{
  "input": "log_mel",
  "head_dim": 32,
  "drop_path": 0.1,
  "adamw_weight_decay_other_params": 0.05
}
Rows from block 4 of a small self-supervised audio encoder (BEST-RQ), named by matrix and row number. Rows with one number belong to one neuron. Each number is 50 + 15 x the weight over its row's rms, rounded and kept within 0 to 99. All counts start at 0.
After each neuron's rows are labels from the 100 clips, of 14976, where the neuron reaches its highest value: "responds to" is what is common among them. Only what is clearly more common there than usual is listed. The data: notes from a synthesiser with random patches.
# fc1: MLP up (model.blocks.4.mlp.fc1.weight, 640x320), inputs 0-63
# fc2: MLP down (model.blocks.4.mlp.fc2.weight, 320x640, transposed), outputs 0-63

fc1.543:30 54 66 52 56 62 43 72 59 43 51 55 49 38 62 39 59 36 60 72 47 30 42 81 45 42 26 39 03 70 19 08 53 54 54 65 40 40 47 30 70 65 49 50 58 68 68 53 50 38 46 36 55 40 55 17 81 23 36 22 45 28 37 48
fc2.543:65 25 40 52 26 55 40 49 44 65 62 65 34 63 38 43 63 65 76 16 54 63 45 41 56 62 49 55 66 62 47 87 49 46 41 44 55 29 65 40 62 08 53 29 73 39 27 11 51 78 68 45 47 45 53 65 59 54 52 68 37 41 56 74
responds to: pluck

fc1.428:28 49 25 69 44 42 49 36 54 56 41 50 47 64 60 44 44 41 44 46 71 76 54 41 52 46 55 51 46 36 37 31 69 61 48 32 58 54 73 43 58 47 49 51 57 42 64 43 49 22 66 36 47 62 29 64 31 54 61 54 30 69 31 63
fc2.428:54 25 65 49 59 44 59 72 56 64 60 64 32 52 25 57 34 56 49 63 23 41 57 59 58 64 64 43 73 48 64 42 45 40 55 85 46 56 41 46 52 74 62 73 52 47 40 73 37 60 31 70 53 41 19 42 63 42 45 34 70 52 57 34
responds to: pad; drive

fc1.405:61 25 32 49 39 88 48 54 45 48 80 61 33 62 69 51 63 34 62 51 53 52 49 57 45 74 85 53 48 55 27 36 64 43 56 43 36 28 32 62 61 62 64 77 75 69 63 54 72 48 69 41 47 59 57 46 51 49 44 53 36 30 58 38
fc2.405:62 60 49 54 52 51 40 63 38 70 29 44 69 56 58 58 42 50 70 27 43 42 32 70 53 56 15 61 54 50 66 53 52 49 28 43 31 41 47 32 72 37 62 41 48 38 68 57 42 50 44 56 40 84 68 27 47 61 52 66 60 55 42 79
responds to: pluck

fc1.246:49 69 21 72 59 47 60 38 34 39 60 79 20 38 46 48 40 32 63 45 53 29 62 40 51 36 46 87 11 41 75 52 63 25 73 58 45 22 42 54 59 59 75 51 64 64 57 62 53 31 65 58 51 72 43 69 74 16 30 50 61 42 48 48
fc2.246:37 30 30 51 40 50 44 52 47 65 59 56 48 39 35 44 47 45 28 89 49 44 62 60 52 61 47 44 35 83 41 56 59 39 69 34 73 42 75 62 33 47 36 75 47 75 68 32 46 52 64 22 27 48 30 52 62 70 91 62 49 60 58 66
responds to: pluck

fc1.214:63 38 33 50 38 63 50 18 53 69 22 38 69 64 48 61 47 28 68 47 44 53 52 63 34 64 66 59 20 46 60 44 56 47 68 53 53 69 40 72 51 21 86 47 44 44 52 39 47 34 43 59 51 52 33 72 47 73 47 40 76 71 58 50
fc2.214:69 55 53 36 57 51 48 79 65 00 74 46 30 46 53 46 53 61 50 70 49 53 67 20 66 70 24 45 60 55 59 44 32 46 37 40 47 35 43 30 43 56 68 42 46 69 53 57 36 45 54 55 22 45 46 50 49 51 66 64 36 54 33 59
responds to: pad

fc1.171:46 51 54 78 43 47 26 87 49 43 70 47 74 40 37 43 37 91 55 50 24 53 63 56 49 64 50 49 74 35 54 49 23 57 64 29 54 28 32 71 64 74 65 47 45 40 63 72 54 47 39 40 42 46 37 21 55 47 06 44 37 81 60 35
fc2.171:36 79 40 44 33 58 70 44 55 33 42 52 05 40 50 63 47 41 51 37 40 23 25 65 42 45 63 52 53 65 40 60 57 34 32 60 47 20 41 45 46 45 56 25 67 49 48 19 51 38 39 38 48 56 37 48 46 46 58 42 33 29 16 58
responds to: swell

fc1.552:41 43 43 44 29 26 80 39 38 43 66 19 52 85 52 73 42 53 48 55 39 30 42 42 46 40 44 52 39 65 50 69 64 67 54 50 58 37 49 65 32 62 61 28 69 48 45 40 59 21 47 47 64 44 47 72 38 52 71 69 58 31 38 20
fc2.552:65 47 54 60 46 66 35 41 53 50 30 37 48 14 36 62 39 69 44 57 48 71 72 61 50 60 82 60 67 40 62 36 26 32 67 59 43 58 57 44 35 34 26 48 27 50 33 48 33 58 61 30 62 69 66 27 19 46 31 35 56 55 00 73
responds to: swell

fc1.529:62 31 27 62 55 60 47 59 68 42 57 24 33 78 45 48 54 64 35 51 58 38 39 54 44 66 23 71 37 60 39 45 68 21 68 64 35 43 67 70 44 37 65 34 34 44 41 44 48 45 82 56 20 38 60 65 51 52 38 55 30 41 33 36
fc2.529:54 49 84 61 42 37 83 59 71 35 50 39 45 21 29 33 49 28 40 57 62 68 56 27 60 46 72 52 52 79 55 45 50 82 48 62 33 44 39 52 78 33 51 46 55 43 49 56 99 42 61 57 58 83 42 42 62 43 61 50 61 46 57 40
responds to: echo; harmonic FM

fc1.360:50 64 77 54 67 75 57 34 56 52 40 44 43 48 42 54 61 38 46 43 63 40 58 12 76 63 56 25 40 66 40 42 65 48 49 52 55 39 36 36 60 30 54 35 52 64 83 33 55 23 66 38 38 78 47 49 48 28 48 47 54 47 36 81
fc2.360:67 67 39 37 48 50 42 47 46 37 86 41 44 50 60 79 83 42 34 63 42 63 57 54 42 68 51 38 64 45 44 60 41 59 49 56 07 32 72 42 26 73 52 64 63 44 49 44 32 49 21 83 47 28 60 47 40 57 53 57 49 62 17 38
responds to: pad

fc1.201:46 48 68 42 51 31 63 49 40 34 39 50 67 59 33 58 17 45 58 25 53 63 58 79 37 49 36 51 50 32 64 35 57 53 44 47 32 28 47 46 51 18 33 58 52 17 51 43 61 37 51 59 42 64 59 62 34 57 51 04 49 23 61 57
fc2.201:18 55 46 31 60 51 68 39 53 46 46 47 53 38 52 72 49 41 65 58 52 41 64 45 59 72 36 44 72 56 40 43 22 60 51 33 42 51 63 33 83 46 52 29 59 26 58 49 56 24 49 56 22 43 47 55 56 65 62 76 77 68 42 44
responds to: pad

fc1.180:48 45 82 50 71 46 50 47 48 43 38 56 50 54 68 64 42 55 51 46 63 47 67 48 60 40 10 64 23 44 27 45 56 63 55 58 43 55 48 51 55 34 58 57 77 59 51 79 33 31 59 38 34 53 42 68 71 43 56 36 22 68 62 26
fc2.180:36 28 22 17 59 56 93 57 42 65 54 82 50 59 50 43 48 22 78 54 45 31 61 64 43 41 38 57 27 81 63 56 87 43 38 12 60 11 72 46 34 29 76 56 48 57 56 38 53 33 36 19 55 56 37 59 40 62 60 56 37 48 37 51
responds to: pluck

fc1.281:82 33 54 88 49 36 61 33 50 48 69 23 51 38 33 61 77 51 30 67 20 66 25 46 53 27 53 44 51 53 59 54 66 31 66 29 30 56 38 61 24 63 44 45 40 64 34 59 88 26 31 70 50 51 32 66 58 43 35 42 48 50 46 60
fc2.281:53 40 59 39 50 59 35 82 33 54 53 71 42 74 76 44 36 66 39 45 41 29 82 10 31 42 64 56 56 56 47 49 48 41 41 43 65 68 35 36 40 16 46 47 53 61 67 50 40 77 75 70 63 51 44 42 33 36 45 56 60 43 68 60
responds to: drive; swell; noise

fc1.480:65 63 72 30 65 53 75 57 29 51 73 23 40 27 64 30 43 57 66 35 28 47 61 79 56 26 25 52 59 41 38 32 48 69 22 64 37 38 29 59 63 47 45 73 59 62 36 55 52 85 64 69 58 31 19 34 44 46 55 58 40 17 42 66
fc2.480:21 57 59 68 31 41 40 40 46 60 39 38 44 37 41 52 45 42 62 35 56 42 45 52 45 56 43 66 72 49 46 66 46 47 60 51 74 36 42 61 32 55 59 44 51 36 38 62 43 47 53 58 39 53 68 79 50 61 41 41 65 60 86 64
responds to: drive; noise

fc1.77:46 29 66 61 61 54 36 48 57 24 56 57 58 30 62 63 54 35 46 55 60 37 17 61 33 52 23 28 41 58 46 47 67 44 35 47 51 47 38 64 51 57 27 57 70 49 57 47 68 76 29 30 44 54 47 39 41 70 45 53 36 46 54 58
fc2.77:41 50 43 20 58 84 51 39 53 73 20 52 32 45 39 60 45 46 58 70 74 28 68 30 29 60 62 59 35 31 60 43 37 36 74 56 14 32 63 43 49 34 61 55 49 43 43 73 43 23 37 39 50 43 58 47 68 76 39 70 49 03 86 55
responds to: pad

fc1.291:46 24 61 58 31 29 45 55 37 51 31 75 43 76 75 39 45 42 26 33 23 76 42 33 26 47 61 96 37 55 80 49 62 42 51 39 58 54 42 49 33 58 49 32 54 57 49 54 62 23 70 42 31 38 36 73 49 37 28 36 60 49 39 58
fc2.291:43 67 65 33 81 66 47 19 38 38 39 20 61 66 39 38 51 62 47 73 79 63 35 61 58 57 55 38 44 65 40 54 24 48 32 68 56 53 64 78 46 32 46 31 65 42 54 49 36 40 57 34 49 62 78 49 50 54 33 47 37 34 78 33
responds to: swell; bass register

fc1.127:58 50 43 63 58 58 50 44 42 47 48 46 54 68 65 61 48 32 69 57 72 25 38 55 61 54 72 71 51 69 30 40 43 13 54 70 46 35 16 43 63 89 50 58 38 58 32 19 69 47 66 46 43 36 63 51 59 53 42 75 25 48 43 36
fc2.127:42 45 51 71 41 42 52 31 63 64 40 59 17 36 36 49 53 28 63 47 47 71 66 46 57 51 70 62 49 41 60 73 32 91 50 72 28 72 52 62 40 37 67 36 32 53 37 59 68 59 57 29 42 70 42 49 75 55 50 41 41 61 35 59
responds to: pad; triangle; pitch class: A

fc1.589:40 70 33 56 55 46 60 43 80 43 68 55 54 39 62 30 41 57 50 22 33 72 84 31 43 54 55 37 34 52 50 67 61 46 55 51 42 33 38 46 28 37 34 73 74 66 42 17 36 65 66 40 25 57 60 60 74 34 52 59 73 63 69 51
fc2.589:32 45 20 26 40 45 43 34 60 65 30 42 60 21 42 23 79 66 30 66 51 57 46 49 56 56 56 62 82 30 35 70 62 45 40 58 45 25 69 54 74 58 40 62 42 38 38 76 66 47 41 51 51 49 54 53 77 47 67 50 24 53 49 21
responds to: drive; gate; noise

fc1.638:44 45 60 54 38 54 55 65 34 47 46 44 53 53 66 41 80 60 41 50 34 36 59 46 56 41 40 29 46 23 68 45 35 50 41 22 53 41 48 77 34 72 45 67 54 63 29 78 58 49 57 80 68 40 54 62 44 39 40 22 50 74 79 45
fc2.638:66 47 79 43 54 59 39 28 53 66 41 56 59 65 61 36 67 41 62 62 53 52 52 67 64 44 45 50 40 53 31 60 37 33 56 36 40 45 51 49 51 37 42 36 30 48 50 37 14 48 46 57 34 51 47 50 61 52 70 31 56 71 67 49
responds to: pad; triangle

fc1.577:42 72 69 59 30 24 43 49 39 72 65 39 42 70 38 43 32 50 38 50 48 49 66 25 31 52 66 48 41 53 44 53 89 30 53 69 48 50 51 38 42 42 11 57 82 43 49 70 55 52 46 57 40 36 63 63 66 55 45 41 55 39 21 46
fc2.577:62 59 73 42 50 51 44 38 68 52 39 61 34 75 64 48 51 66 58 37 56 38 32 49 62 53 44 51 77 51 68 48 52 49 73 48 70 34 42 30 61 48 38 79 48 09 58 71 64 58 39 72 45 49 33 44 31 50 56 53 45 49 45 60
responds to: drive; noise

fc1.483:55 58 67 63 46 60 53 49 23 46 32 25 62 63 55 40 59 51 46 53 27 99 75 60 27 55 49 35 69 53 53 47 49 14 35 45 70 29 65 49 40 57 31 50 45 60 37 32 54 41 28 40 41 31 34 39 74 67 47 36 56 49 48 30
fc2.483:57 37 68 53 45 48 46 47 38 58 46 26 51 53 79 26 51 71 57 53 23 59 53 55 55 44 59 53 35 46 76 24 71 62 55 50 38 41 44 32 59 63 72 35 63 39 42 62 50 53 55 19 54 41 75 62 40 82 03 23 39 57 28 33
responds to: drive; pad; noise

fc1.396:00 52 35 30 73 52 71 43 66 25 54 31 59 30 40 32 78 46 58 58 41 30 42 39 46 30 60 64 61 55 51 67 44 34 61 47 66 39 50 37 64 46 55 51 67 73 56 69 51 47 55 52 74 42 41 45 62 51 26 48 61 69 34 70
fc2.396:76 75 54 46 62 26 56 54 81 56 38 50 51 45 63 98 41 74 35 65 52 53 49 60 52 38 37 67 59 45 25 30 51 46 57 31 45 63 28 75 44 65 57 69 50 38 45 46 44 49 19 64 30 46 64 47 38 53 47 34 56 60 43 31
responds to: drive; tremolo

fc1.66:58 69 45 54 43 58 41 51 36 46 69 38 51 47 66 40 35 44 42 42 65 79 78 26 52 19 67 36 47 43 34 48 63 54 51 53 44 24 21 61 27 31 34 74 72 70 23 20 41 45 46 48 57 51 44 48 63 42 54 50 62 68 60 38
fc2.66:54 63 22 48 43 33 58 38 57 49 40 42 77 46 72 46 36 83 73 42 33 62 94 49 58 37 66 65 45 53 31 63 59 45 62 61 49 28 52 53 42 40 47 63 55 44 49 56 44 45 61 43 60 52 40 54 57 38 33 51 46 68 49 45
responds to: drive; noise; gate